config.toml
arch = "mlp_mixer"
crop_scale_min = 1
color_jitter = 0.1
parallel_block = false
drop_path = 0.1
learning_rate = 0.00099
eps = 1e-08
max_grad_norm = 1.0
max_steps = 7800
epochs = 13.8
lr_schedule = "cosine"
final_lr_fraction = 0
Rows from expert 1 of block 9, named by matrix and row number. Rows with one number belong to one neuron. Each number is 128 + 32 x the weight over its row's rms, rounded and kept within 0 to 255. All counts start at 0. Numbers have three digits each. After the name is the row's rms in percent of the matrix's.
# up: expert up (model.blocks.9.mlp.up, 32x160x320), inputs 0-79
# down: expert down (model.blocks.9.mlp.down, 32x320x160, transposed), outputs 0-79
up.67 100:142088172096111085141132170078149154134120080158113077119115185146118113129108113100144141104137068115145110153055055155131103140092154126136031086196138139071153100129115079095095101145080105127121110136087097125149155166134094131093146162
down.67 103:107130126136088155149100115133188039141133109139136145137089175121117110154117119160145178052152052135188080094162147126083153127102117131077134104149158161121137183117131120057151153103152149058157096060060087114112118142139100145136121159
up.68 085:092120078148134128064171111144116127101116205094116130129096115134099062108101087101111140085132124078158168070154157117121091104167123153119142055153146111164153066103102146144185081126152077147140134138143108132114074101127067058118099114
down.68 085:129127078130095124094196158150125128185116063148070113158138039095094101132181169180124108136122181203139149167145118051103152141147088151106096168112147134153127127178124141168143146109127143126123162104205147108149082118108187107115073121
up.69 096:140119022145101108094152114111108141110098067082124133120099058100117088153114119117109094140146180131082079077133154075094103069124148163105141137121127083144139142098176119173179068090110076151121149131122102156127052129091120079149119114
down.69 092:106139094127145144098148182139042102153141180116063138120178083102127142122121081107108128154172157119118132113073096100156146141087134067125141141116127140155142130141133220136129137152119111088088121139144113153149149178126145121103131101
up.70 105:108131122117104115107157087140152118130116116138104095161108130065107135108128128104121084089137038100094142125106122098152127111112102078081123116140157174101119141084128153046132091094076108175112149165151075102101083110095142138090091154
down.70 095:104104145146118099097101161135211154122150156135124151147144200097111093127119169089090151133136068110084121111135172128128090077092175135143153098103096178154139107121144128095135128132044159112118141146145113092161161105128169193089132160
up.71 103:181096192166097083170086141134121155150187158143159135098100117147107139108118129188173127129136190113126133106145137140123124176118147119139150102122119169148126113171140074132103169122119135062152146090133182128108124133132164133118150119
down.71 101:122105102110131109094126126132212081118104138134143118116145188143102152169138138097136147162106170113130117169138138083148121131125106142092123122054178162139130167110102065175118162108116118086150157078097111108183146101095137096148161124
up.72 103:102100115107092088110152090174149155118122112124125112145088174106121172083127107127118118125159060138142115156107107168083091115150132086097104111080129133094103162088153155072106090108072078119132115083174116092112123091140144082084128152
down.72 101:088134157114108118128119136079170101143127122142165165120136169131130101106159166138159137072163069071169143098115148122163109104088094176172102137139133125125161138132119148089128159169064108113109169147130119099139092091127157165158134096
up.73 113:178172151107123127179174141121127169149135176143120178109152145157085162112111126193182137144146164128182139162169132135152162167146155106127131126136172205113131130169126063128099152143136180094134112126178160173168144152185149158146148122
down.73 108:085137136100112158112152136114198120149142106122105141115122204123069144151091089105095122102068144133130110101149103119091137127126089145102146116113126148123107173109093081166094093104114124103132176140128119131137084170139131077116166152
up.74 108:122081121112097138084126118082064108169110126076119128137091087101101078129154098101141109137099181081082118095184127122136076120114099095098177113064125109178127120133103168123209164096154106115103082156130090167137109104087164042146112071
down.74 111:151079103103117104105158092108122107119134172077090122152167106060074137119114050061077150155088097124124125107114130076089167104111112181098141142132093111125126198094135113169088091143082118138133153129158117155150098117099062143155156124
up.75 088:048119069119114117159115119127193128089094159082093123066090151089086092115100081145141100123053117132088091120176167121100140129090081107141118137108051088138104121102125188149118077139098130107082118087155094126132144128093103108084131131
down.75 075:143105114168126165083117145124100097117129132112115120138057060121154131136116169159154195075110168086102154165063101124153160109117069106161063177126148088108133093120143213156131138155139125067099052130153128104114138082161150112114145066
up.76 100:122119131137127086089151115148229135056103126127134130175125182107097102119122147124165100122149151139095099134164156133090149092132163178066145096131110127124104118162085102103083089069115042128108138128141134131093107124163105118123088098
down.76 095:139141107117112136075157151148184161228169141106119173103139095165142098094132091156149130172179134113197150149187130107134162123162114149129136086152187165144155115194085082109131148140153116061071109099191143125161145126157114130115109188
up.77 104:182149185162143147158134106084031109151165166154098098181172082097163124104080158121174176139128195136114127114151150134151156135106132082122184133120154096106090144118093087106127115126175153145118125146139116165159135181154152114106185110
down.77 111:097081085110121147126115107223164160137105149105122142183146145080120102171069108110150038144081112132097127100146129106134139083096088162126137176121045124155119164101157084152099113102109056157117132117150139099143142140119108096125147113
up.78 092:092140150097101135085087128138184131096126146139086085146140148113129116079142098126141138131180055130093114101146107080120108116130142149090172155128155128075129156146137143063104133090116118142130129129172116118119092195076145123119095124
down.78 090:132109116134134090167130090099173117139142127112132099123153181155110118082080105162130113112116086158149112115148166146063096107162154102085136132181151139064124126106188164060151117085100133152159111201138138104168101101167132106148121094
up.79 085:141117109078141132078115092126121106094087142077091148140114118072119117141137137140160080142151135151090108104116163122114120115083105139119117081143134095172145159079055094136123080097149105146071091191118148160145109098103103119134090102
down.79 082:080121094143183104104126115158101123181114210140142149086149111171160136108118123160143112147132093111192092177167080157158139103145072131107105071155192116097140104163162116100130074101147151131072146186142126136107129155113140112112137132
up.80 100:097179094143173158112156085151159108116085131118113113125089175148115149116124111137111130120172049144133115144153102159130128102121162064110130099099180161102118149132094139116147087112000130131180130116160099107129107141101178142104109140
down.80 098:111085188165132130116172145151152104147162175113125155148157170143127108138147189143127171099127062125130085149165098119158148178103112182105150157130128119114136134132134154051135130116087131104138190136128098143158150135116109122083108120
up.81 096:110108106094062141059130125042062074091126138072152102138101082083115123123152108119104097139137125089098146135163158051150118085106139118078149101108086147151137143154114144171146105094118107145112091135139100185127147114110169077151149143
down.81 110:147091070093113130102153099172099113173132132074069115141119102084131103112079145096113132112108141165121126132163129063130172112109150126107135113139144104132075155087163179146081069059124107130099172168146140127120149139105137101134131125
up.82 094:106140144081093160049172156093145117126128121160157102098133148094082091145137122113118086164111053097118090128169111016112178091103101138112141110146093093094105100160118174151099148109088158115073130146146096113137175131035147134123149114
down.82 090:181116084142153134146129128145113096168161161178123148094167095235157159072139160150156137126137131159107118177113099108134157102108132117123157149199180151208088089147150146135141119183180159147128178147142108151145096098107107139103124144
up.83 108:111104092158152159110119080066033106155111158079114108101121076110151115082154117118073118148103168134110120123116104130128098122095123041134089118083105137115137109095138173190181112081182129135122106163139110140134131134145141052141123131
down.83 119:147106116105133105133162103154146150111122117091094123181127095114090072132074113097136127117148101114098150122141122112062119079118084185083115146074102124158116165068131131154107073123071097141129169157153121146182141101133081146139140132
up.84 113:149117122103098080073134133116144127162158063170142120132089144154137161064168153118113147179137050110124099127000095071119127136142131087154018102125149138089091108111111146053100094145046157144102081143080117102131138161127089144112123166
down.84 109:136148180150125143175125111178182159166175123124130144138151106154132130159139177139138191108183056137103082103153124134147149144124131176113133177128122154153144160131145153136159149145029110100088156098030093153166118086114141139101129157
up.85 113:155136135107097101117164102105099114108122109122144103108066157141131142107147104130064108115121000163134088131066077089130136138148144089096043129115146123090104117085149155064118066123025100174139119165093133082087115134092105113106121156
down.85 106:125146112177155096141136112130136111117125087109094163145106178194147157151167163134114138117100048150107068130178130098136168138135125160096122130129138192114155113164149147095130108204038119111147116125076102115107155068151113180132126136
up.86 100:158111208136082107169103147086050144127162135139127182116200138123123175104116147171174094129139199146127137106160098128158168155161137108162208149101148147128111075098121074108154163174131169078127128123155175135112161117135154089112134119
down.86 110:143097074097136107111134114157151113088122159117123144127141156055073092145082065089132064173080172117140125116103146113135124063089115153122146122108063125182104196066141086158091127113118119122140157101130131105178194118070101110099122163
up.87 099:125103135080107098141134108076154127062116049117128122098113117136116121096112132167128104092099146130106128141083099133139062109126121062110087090121098113126154121157109142156090163099185077139072141175137134153123131122179080112125103097
down.87 103:148125104124134171094107076192155103147169113084134161172116154149126132134152130122116119173217115134132110119156142109151105134110057128104102123124132145150129094180103084199122124145073156115098101095069132121114134122132099092164133170
up.88 110:121121096123119049122124108075122095120078056124115086108102154143127129083165112151086121123148124137102121106117080148076074125114121086134067111134056054116101158107114174150128134087114108128105120146091128145108087135140103122100066101
down.88 099:118165158132131134125139097175176119096193097105155156138121158131174128130139136102160136149176129072134138143140101149143171145176139099142072146127119146148129137172131178165131167129138140135161118134091106155117159089139095077111152130
up.89 106:038149080161130184065141122096086115138138088130101119163092063074137101108115085076088125111129168094110146132188132076088085113138134123105184133118118109162113154092098123195130070104149101143131116154148052111122117109079166033108155106
down.89 116:149104078108146126106123121149115132124134202081115165200176097028124073136121098125067124122107140136103126114168168087144187107133127079118164128105153140114144158130151193166116134151102148142111134137166170136127140180092131097076144178
up.90 090:102118134128157081089082123149170082102155077090130107117044173113126115131084095141100130142154134167100097158054076149097090146092091150133036078142112105105136128141129171133131140129144099115118085191092097207133117083144035096105020151
down.90 085:140187118086140108133164156063114172097116104095132145155087064131144134162153114110153129076129131119137124156088098084150148167142181077129139180145183114181173084173119168150079144139126098097130072155108177168106147160121153140140135164
up.91 098:172134160129121094170108150106084093105165085122172154078146148128070126113124167138180133131163162156129148119119133162097107103165147147080089174141133156091146112146151130057075102147082065084113164097163145151142099168145092149139123135
down.91 095:088117116139103100137144134135200119109125086114138127186156192115070128114125149129110132082090100122115095123151095129128120146144114142132143098148113127137137136147107116069094149115098150119068169123101142130090152115160104105115107064
up.92 112:073120054141103151057114100104094114125112128058090127152083028118121104119164080103087119141120140130099163056169159106100082141110133131068161129082112102139100150127105125150150134098122097135110114111158089140131090124103152053150144137
down.92 118:135126130093209123140132063156087077091138195125112107166164102071108119138093125104078142128096149128131108140132154107127158086110092105111111091155114142123137152123115203145165072122097131158099125135193126125123112160122142073078166141
up.93 117:158118194156107131161146117144140160153146148133127174089156129165148142113150167148168119140138157132165139146126127153178127180136153123117151155157146156140111092179129065155085158120167175073157135083160204178133183156120135162148117113
down.93 109:112111126091111136104102133176192065144147135101115114141102220108106147132105112121126142130130134147089098111147086091109138107130070142121164065135124069099088157109116075205100128116098135069110140094109088092156164085146099122096155151
up.94 100:194186211122109097170121133192154124110136184155125186079132150165131149123137150169150108129123156112134151115150124127178180124178163160131198138100162152158108109122101045168077195119132142105164132097180138172130132149200163151101150155
down.94 098:095118118142112149112152127154186125136097123166113105106142240152104154166120133138142131081110194133085111133117140074157045115105115159108111099116121121120089160107133075168069142112111089107107126101159100150142148096119131123119156106
up.95 108:168140182127102109144113129096118136120125153090097133135161077130125140145115170100159093135132159103122117129155170114122156127156135078130172133125091131144127078156116094149110142130182127080159098108164135126103164143131170116143135077
down.95 122:115075083107082105105133139180139167122145143065096134125144135080080095160094111103120111147106091151111105111112111101114139096103120153098127134131092116143086154062157041172138125095099113123122140115099086124151133108146127059105164099
up.96 108:121129161136114104174083170110177128147161008159142099151113113150146129097136103161116149123152072158096144121080109166103104135105129121140034125138145102111130144104122128102145125142094099130131121141042128140112154163176097183115108193
down.96 107:115114101142131159114147130138169128124132089106152153143096120149126101135154114130167182136182136121133140136091145105172131159124128130128147153123121167172117092168149143114095175183127120122084084116007122125140116126110135129139123064
up.97 111:197137173137102100168101140067068149152158149128134140126161068138130139137124126135179122161147169137121134159174145114137170200160146093139192096123152158133104096157107085077143185095166137095151113106143101149132109140122141127117173123
down.97 120:114083103072118132105138128161162162085147166101115122151110164090057111136091102097091042110126065124078086114153145074095161107067124147096077158136078115179100187093160083139112137099064098133107110141096094096143118128129095112073172141
up.98 102:078113082159140149072101146095092123129086094096120081165125073093180091128136115072063166129141176140107113145134128069109067119113122108125105134151163091158127121122123175157161102132205119195135132163127069168152086110090137084115159117
down.98 100:123056127095104120115131103154051090103146172105079116184168084089104118132114138107090106135086108113076113125079165133137178099160100128116097184141147107136115146118114171139151073125056146106132143139068110086134095134141121143121172114
up.99 120:139138158094128137142179155161140121106142152148104099148106141127143176152150071157096110138161031138138154149137120099145153119152136082100125119136149140101122109155116202057114087099027130162127139159170116071139141137083145120140108160
down.99 109:144142150116169131149107133122202136120172179100156126118135151113135131152112141125072156113119020116113105134136171084133125105126142116114147107169122119151108130078119150075160135135033133098129228080119106125099112069119129138108113115
up.100 096:138126174123090104158131130087121185154183070166161126082142130206145103121140158135148191175154119127169113153036113149120166138132144148124069128170163105143126098133167111121097117107146137115121113125117119148147157160141129174118171163
down.100 103:148150090126068132156125142135162112110134159113134134136122205108111151136114116096082115119107139139115105118163091098134124161145128092074145104104181144124095130108134086148116121087148133124183142087062133130123176121083112103149136108
up.101 097:103145068120152119149115115106139132149100171129124148122119139152109132078149123118063136159151038127138092099100087107143148152166166069100126101163055135069085138140134194133135145078115132131100158150132153088136119134087161131129181087
down.101 108:169154152128119130107165107234174152146127116139126129163094188100128125154093174139142110118136087146112159132125133137121125103124118159087163126081195106192114135099168115102131125135016155103138102150130097127132130095145126094160147125
up.102 103:185142169142127153179137119103068088094188146089140176146116144148150151126149138154179146139164096100194135130124130130145181160186138060118163171150182207084151128126122079060105123069102158044148106122185136143144139168149162090133116152
down.102 107:137094096088106138060131104187211155150145145132120103151182142134099128139094128119082154132078031092121099135129169137132129096113112137123167120092099096099115178058140093155149087123030141133071143150144081081152096142155074149082134110
up.103 108:185127175126097166177139137106137149127133161153102165090150154161099145119183146166180156116144180151130140141149096163166160177131141086155188142133150155135124105129104060153119180148179149072143100108150163142176154162158146166140154134
down.103 109:164090082098086132102117092152195088081127161103144095129131249109113107132123137066138137134131145117120078128194086101129163114126117184090151123084132152121136116111076076160116147148145104127082159103143061134130162112150135088116138138
up.104 101:163094126156080074160066137060128136129168052136132140127095179148153117105137116123122163145125065165134116144039107134099164076130124075122051161147134122104127169148162146102142130144089160164161100152081069101113127154136088130127094181
down.104 096:123135170137149145131138109172175119145090071109158121160121100120139151136153103121099135121129131111151093072160149121126109165131125146091150170096148150190196121123128174037116123157127149128147090115060147112146137127148138110159098090
up.105 083:117132176116117063181101178119146167130139131148142107073153109142118169135097170136161129106161164107098120119135067186106113161123070180181132121133150124146120077140137093092098115126149113097121110084130133144153085191108082146132127106
down.105 091:098128138168119134027130136126183097103122147134127136132095188164147159197143151145123145119149139077154106131144110146186179113135078127124115125125124152116146103195093066114110153094151098090094155060092199114160145085086129132115124114
up.106 106:107138080136128077064086156109116120149124055105103086100068085152153152094147118134093157134144176160134118105078157191118057154100115119112060138109105079154142178075181159150183087139143074162073116098103076154148086135138058057124070132
down.106 088:124092072115116128127124130082127090117125106075115162182122058174174125125158114093164135140171166143172127112118116143135160162083160090100104141106181153155192135172096158139116128139129143146091094142046149179164149116141111088159173094
up.107 104:178137153146134121195116137084115166096133133123171182084122159144114146096151118153168133123181190095143105130115089155122141135165152087146118122144124154152149143178130068156115144098159164081144128137171144191110137169135125123113114136
down.107 105:078080075110083138092124110163213105123124130139134110164147170115091160183158134134128101093096137155107126079175139145106137104126081146106175077081077141128134152114157075136132110092079093115119109110103115100148140113125103107089137138
up.108 089:136089141097110106076119097083074174124106164071119182145087109091090102116126145134132102149101125086101098064149130130128123140141130065110167113142123174103096107184164158078101117144121135153131128119137122108051109137099155089118132110
down.108 092:155109166124132156145134159200197142126111170124092133134095130127079146145130147079148128118146068107144156129093149119190098095130142214169146173106106153113093141090126146098085127179073111126130112116157104121168129127136118164121118136
up.109 109:159149183173105127155144128131100154155150180144146141107138121136140152131166139168166154158154156144150166138146117132130141138145129185102164119150117169140144127153123087127101163128160179081165115088193171159156142159128166145140133120
down.109 108:078089062080134142090119113113177135092095143084080109143152173147129131129090102092102116135091149073130119105139127131142132136123116147131117061088147085121109170108118053152082126075124119159064145118122147150115147156121106144100174142
up.110 108:173135186166077119111125091116095138143158140127113100134168115156147129093076118140170113160101144122154135158167142134148186156100149099128219136120149150154090076157124068110106140141179163056131135107163154149134167162130175160129163115
down.110 112:084096080074109120074128124140204135110118149077115149119109150061067075146112104075109081132116114143139121112134122114127105075131112174081101140093102120163080162097106056178132102083104104153074139132128093100123137095093076116130127101
up.111 097:177122181146121133097130122118038097101149130114154126126127074131102138135120116102132146144137175104113113117159163134128092151122125068133182143098147154155156099092114154154162142079174162123129134165153092163120122144129144080108182096
down.111 113:123099103062107146093125097156168150091108164081105116172170152084089088152089127059115081136083094162113145133122104068145137077122065135089150134118082148130107125077111086165142076141073130158089138132135078124170177158081092086108140150
up.112 095:104112067081080098100160121092127106135082136129111125102122158186122094094118103133117137085113046155103138109153125033150132139083112097114142058131065105119105126128082199170148137117014103084111106150117091120104151118090141137115127058
down.112 105:177127153109146092153138072166182123117149135167103149171141162096111090142130143093157121092147107151155136117132109084126132093087058092150129153124099146155142116060131173113119112128112098131099133154101142138200089122119097152115141126
up.113 094:140110096108132118123105092103116136120091171090160139106112167112135103118132121153126084123076119139152134096104105110132107137136107113126162113117065094138099125131070172134156129153144117145101163140134129132109131132138095123102106060
down.113 102:096095129131110116120107130169143096132157101169106117200123142138135144119101136096099113124143071140159119120113155136112118093105103087099103164076052187124098144125130151163104145125104142128155097120120080125116137177146130122136140206
up.114 080:109074107069140112132130149139198074117114131048143145138160154070057073073116099121139116073102094113123110156127157080142117122148089087146161107092141146117184097123124141073132115162141071144124151087093152110094122084137097074111093137
down.114 079:163084136149163117160099147082076134069152166149126116145090079127091133172095142103146155121116127101114121137118108147173091105116137088146143077112148145147106132139146166115115187167144173107153094177136143147127112125158154112183129082
up.115 101:133090084102132120153135133081140175105049147097107180104082189126129144050167099143123104133156168129124141163096082158155128139165117124124128123153093152165098108173108122152103160163129089136145125156096119162139136148111146078108088061
down.115 097:178130158107104111087139118178199085126151135152147198161107164129119132130143120132134082069099120150165144101132098112161124123109104137101132124106123150115116086092120091143094130124096141110124081154136080137181120090140114138140132142
up.116 110:150108150144098097125140161065156136123139016126134106138104148111163150081181108126119129131187044133126113109090113158111138124115156069097070106163183145083156124146162155092137080139081121164124108172096089133126136117152077131104112174
down.116 110:147169122149144136168069118187161119155131074125131154157080107205129100110106136124120116105150033126073131070125145167158159130157145158119101129137159122100127173145150132057134127165062117135120111071097152128156125075122133113129140161
up.117 096:087090126084095086057137127101137117086101155133106064139082191108082098112093109127052080139095069146125119087175159089107125154078059087102155139102047117129114118145102174148123125109063155098102127121145113156087140132060137082072133100
down.117 091:142172106159129120159114157154213107084126122163182079137132179158087173162101134115122081117164122161147078133122109099158130114109097097098132108150100162156107127130133150132161168166149140051120162162160139137128104106108088110152065115
up.118 113:077097081102129105114116111130090107103083083076107097141064086084110107120140090116078113129128143134075093112077104117117110099089126129066076097108103096169132118108136146171163113113119078139117111133110100111125068117097124043129104079
down.118 090:158122113146098157142143083119086077157116079065129134159168106125161109087022106101187125183125141033126143078074102139107163110159080113125109195116153132122105107112129173162079169128136128103120072113054162128143106108118107125127151110
up.119 117:178136157109146157155153119087133143154162167107139184095138148152129140103163141136173114135162205160156127137130098165150184156175091102161123147161133170117115107146070059195112128127165146046116146120165160182131135171121137195110166110
down.119 116:105060077126138129092151105170175136123118109151130103200133211124083114123132096103136120134080127170140122107139124139120128123082093158094211124152081108122127127095136077154122162143143145173110127121117120108169140143118132087128127146
up.120 101:166128165152050092107124084109122106161139129167094146106152099134139150114143123139151122149143141090133160142191155105177156119113144162131207147138163127121120118133121102128103142129136132093150149105207150134109133167124159114112133084
down.120 114:117077113118128132067146096154129116128155166095099143156165171047077148155063132100092081118075142159147151090131115139117121123099143152167146113167115084157084187103117077192168124109101135128098141118128140155124164119124127086127157089
up.121 107:126151140138128134130140097177139130084135174159154091133120170123139107137157120160118139141136070120144082148130116119134153106148169078094135130123160159080146152119127185073112091138038091133143100154150107098120146093080164134111138131
down.121 105:142114210115141206126082145128200102107131171187125100152149197142142122128179161150138132112142041110113102127143137122115131130130113119132140183151147116099109130116160137050094146171079150144119156124127119152153107097089105191124143138
up.122 101:135085046115113151087159101087075109123087113061103064144090066043105126144128116114068089100117187052115105115123141104104081102119118104077103163100107122163130175108121126159131119104159123129090119142087142137126099075111142083146081089
down.122 084:103098093097131152146140133153065137104144106105114143141131052099137138147100103132124141129114127131099108074119115123191161160077151119115119131117182132093132113058098236161116050117170149160084116207130130148119107148109162152096166151
up.123 092:123081113108112141094120138136077133103113152087123151146142063086082130133123056113123064107133193127098085111169129108128070166155107133104212098134139121174120104107145177169161090093181050170134109150130087171120127119146077097117140119
down.123 085:111110094131112131121142115137060117140106129091113160169166107077130064094135137170113164143063146120118148083087112106095185144149073151150157121222162092103088095107140185145138142144133175102074154116148126152115131137158079159101166151
up.124 105:129150152168112108123125128128146130170125051170158109102147150158153103093150152136115126121175135147153121145051056117071122092091142138134081148182126122147111204143178124164152097120112128133137128151096095165127149135162106195115070186
down.124 093:109126139102144118169122136095129102100180108115160135170100098176103121150136150165136113110111172095098073160099126140180105133173127099115075148104102164097137108173111136090126136153192115117158135116063178052127168112076107092124116080
up.125 100:122112117131136107121106148099173140145119050169144106158106120163183134112136127187150186179138136148126143164077137132052109114116146098138050146158111108103163181133145128137160107154105156205123086158070087163167137171168068176114114143
down.125 098:124174160138130145113149118158172112102134059153119167155172090194137145159139152156095109155148174116133139119125100117124154186109100131106101179149175198109123112159153147151170122131153144124153154085085130184103151150112137117163089142
up.126 100:159089172133107058130131138085105179143133178138105173143153121145119127092133133117171134150115136136116140156140154141175185134115119125150176093103156133186137065160095078096138177119168147085132093101186167150146097167115150139098161100
down.126 104:094123106132121136139112136097175145195079130095117115129149144091109125132091075103103082135137112153158125085180143124195125105128103140122159123148129143149108191134154099153123131104091097142132123123114150115138157153129103108114120142
up.127 110:169095190137089126141117128105067125150156150125119139111203085114148144133119139150209114144145154127110134119146134152161164164142149124098200107119130147128136086184101098119129191128175121084181140127164114161122125134147143098132157107
down.127 117:124087105091119181087138088177126145114106169075116160144127189088087093150076092128121100128113155145154132128161128115148135129089111158114101167118082070203084161093123049205141115075118095097119122113135075115106118130098118130123177092
up.128 103:136133116120100072103111154125156106112144068138132061150097149141128146072135097115091111118151060152078093178049118118130149094128140083066066137145126132098084143141170155071116112162089095193105088176070114141108088173130111159114113179
down.128 103:132161150173166164133096143114139159129146091130176157146141106185123154169148129189134149120182060102136117118112131137136170174147144139084100132153188105125140110120141170019174140160128150092116096133060132144158129114141165114148128120
up.129 112:118114133134105117111151101169102102074113171093119117116130094129108111151121133116071109129112098128103147145112158127115117116125128087076101134108172142079115170101105163084122078090071101129165130132106114118127123132126161085065086131
down.129 099:147090115158164124114135127117186126147177124155150128177139103093104130086147120129124153143119056119125089097135099155154123098148101129147118112147118088153166157137118189059106138127060113112148141125161095096159156154101153125100124138
up.130 103:073132072113124136119141078049063132142080098132114135149162092080116108111108122132078116125099161087104122103126108133123044112109112073128111143146096115172142142114157170185165097135161131137086078156090112143139149171148150095094110111
down.130 104:099086099125167121120095078175131088145158192103121139200187105109099130161064106098079082120116118124106113108140136155117146097134123154151120132128151119117135175074141129183105102117076132080171112158135136098148106163100134073137146140
up.131 099:103136098134122111079127088158124106094116153171092082123113124141170148093102069158062099129121094169111147161141102085177168119118106099115149169107140114098094109177100227080098118104046084137078160166128094112099135157092195131146174164
down.131 094:096117163152169111102119157074207134122151153144148145122145127153093165151132115135119208121155049132144099181106105107117103097093113133134122102145149134102075123122206093040153143157105138135119193127140150105149103091100096125138122157
up.132 083:111101128131076097097164149113067194138090146113071113163148082082138161079120122125090061081145128068108125128153130081167060140109131135123184151127062137082111147121115130161187146115134133105092134083120066086079112100107139115138146126
down.132 091:125074103133124154116143131152089160115104147082120153182169147054153160113053112116140115146113128140055127145134072117147143108156088069103185077167124145172123125100168186167144078180125105151149094146111153156116119137138152095164113116
up.133 109:156140178161108136155134133078145184110167156124161156084148123161131121116133173167167136105181189153152124123138114155149113170137176131111158136123172168180135106111162092168110143115157151104148095123151097166147138173155153141102116164
down.133 104:132042045080116119097114095152173101100149123131086121110094198108125134154123122090169090109132088134125119149168118109125119139103076144085159097094145118096085156089097054122106117104152148140111155099147158122151128122111141101119158067
up.134 072:134144082138066107075149100145154131080102154114093094111137192114108117139095113109153113123073074101122103146126150105155106172103072157192195115090138079136108132125096223152122130120144130139119149121129107139141170144100149088100138080
down.134 083:074139102146162128174095155145089136145099128125118168060127077173107159100109128097110164118144146113177132164129080041123184080143166162104132148079119154069092112100053137161173177149143129091161133182159058125122062128115112091093166145
up.135 101:142158152145146106161130160086145124117162087147184139083113118143167147127127152120123163119162071152142102164126080156074103109132159099132078117142133123121109177108163169055153124156097147152117138144109099114123093128160105100131078185
down.135 098:140142087139143128150114150117106097098116082150081156167090114174143121083122179184075142082087065162115121110148113135150101155109109108091079110146151172107131139140118140099116136079076130126134148123075132105161123161126126150163084108
up.136 090:114110177129098063114059157131156134109158074157132118100107169119146133066168119137068155138132144138155124159051124109113090127093112150106027151173141132172129154134159182134166118150140080151108120143034067118133104171144105116084054122
down.136 085:126191120128087083141120085147110126135112122109174169149114121137131133164162147132111124145182153129164138138117109116069166126126120108126110151136174113146080118121155143200113122151093131128169117076067143109177159081110181093181155191
up.137 117:106139099152092122110169126069152120133137153105151132111114106143144133145127102102135100154144060075130117149156129069125147096138152063072168144119165138090073100167108130057165037090058129152103092145153095049091132104097132105135155147
down.137 114:101118114098100131141121105141099163113142199135083102170085121087083100143127102146122137127076030138141130149144181053130148087111119170108116144155145131136085157081159122085150094109043116108155179149142088167198127115118119171097089121
up.138 099:118143117130101111091097123130061135106120115095102110157140077071122096129137118104132150106127187084081138064182152104137093155092103115131200147063155150132102092132122160160146114093208104085137116110163105150128106144138142076119124102
down.138 118:111106103121152118077081120120109136135097168072084132175148128022124098161069080094112109129078121088102145132134129118127148083134119103109183151135137114144122169116122128189131106109074098158140104144156119105139113168083119106132077088
up.139 091:092096094078131139088103153131130101135057083062102080162142028123095132124088088133138092065158118151078089119161138122165061131088088120051158097129084069201138058161137083111125182132174073074139132110140096115108111103112139104123135105
down.139 092:135152134153124095102125127102102134169112174077135153146161127140108155160073121144157121120109121111152137101120125097145164139146126177094074145130185124161108123124098116169146071099113156103045112134117093159135150140168169123093105046
up.140 111:140148114129107125136109111109117092131135103119102077124090137137137150111166091154091107142130031146117130149100104153097071121098124079124037114119167161076138138117155175048127045090045141158116108132092097115114117089149125085118080157
down.140 114:163145143154153166120134164135140123087122070135130164141125144167105118134121143167125160123154090104140095139136110144167149140116151166137108168160124154090171171101176136031112115186042159120167130150103103082172168087112164179168129126
up.141 088:098156071094165091083101119081095092125064172157153090097121169133103144105138167115124132129098073147116100134131130084113113117140152094134141130139044074109106139153096178208141131099102187122082128155177109136064094126109174112075114085
down.141 094:158146147113166138175124126171205159178157130108147108203140180121142081106131130113168130117134100140113153115084149070144197120168084140122158114109114108114145087134147114155116127111166140126154092107172150136087111126137162111093155193
up.142 105:111131133139132086152104137128113151174130068156129053091101170163179103094122167154114099121151118149104116146052067169070097157120164070129088156123132100143136147115203125069117100123077125179119100149084110120144161138123061123138083161
down.142 109:118111156137124149100173112129151142110144102141147177182100138158111137139153158177141141153140036120122078121074157118187130119148117142145102128128145176107213124149097129040136140161042156114163127091067152094127137132132162146143113115
up.143 111:093120068121140165085138127077095142105084115089127098150103080093144136136171130124104140128128140112095145096164135094145074135104156096086158111113085107176126107090135131198149113107125075163090114175108125161109107160122126045126140089
down.143 131:114130101138143094090114087197096137115104149097116101182154093051104115139092077068113126122112171111141132108148143127084198103101081166107158139115151112130143142085129179133107129120110101120122135152169087155178082120122089105132148119
up.144 108:120120133125138134132122142105148179143148070162156107113120124183168147099200146118084145157156141111157128148094095138095060148146183160119041126161140110148182183173152178171145100161186121142141125142056108177125097124141127133129079174
down.144 098:158138112143073110095119139103144132111100095091151139207113121184132121148114135098085160098150132152107190122111104135105097177135094072139073109088189098172101132172132112111144185136122133150119139069072150131154169109144103113148118097
up.145 105:113087105103126092102142137147148101107116164095130125126159124079161152118137111115096130109124058100117125119110117127149136121099120119112111135106156141086124155107126139047138074130017134139164158140119085079109122153084120113109073130
down.145 099:154103150133119128156153099118181135162108145124133154118131171134117108129187133144137118114101063130126104179135146110121150153130148149196133110132105100138141155100114167032140118141029143165123139126210097172198142063156118163121163176
up.146 076:151179134085143118192102156087092116187141213147144116136128133191076159182137103110112096120062172122158112143084040136115140134147098167172163181142176143068105083107115129143104168105140115133155098124104158124091124141086146097127156093
down.146 082:110120145116133147149169123132190096119128131109191114108163134131079136121162081149155139127101139127112158103175059088136143117139109176106153138078124122173127074128094152118122195085182057153139081130081113156111136114147105077101165143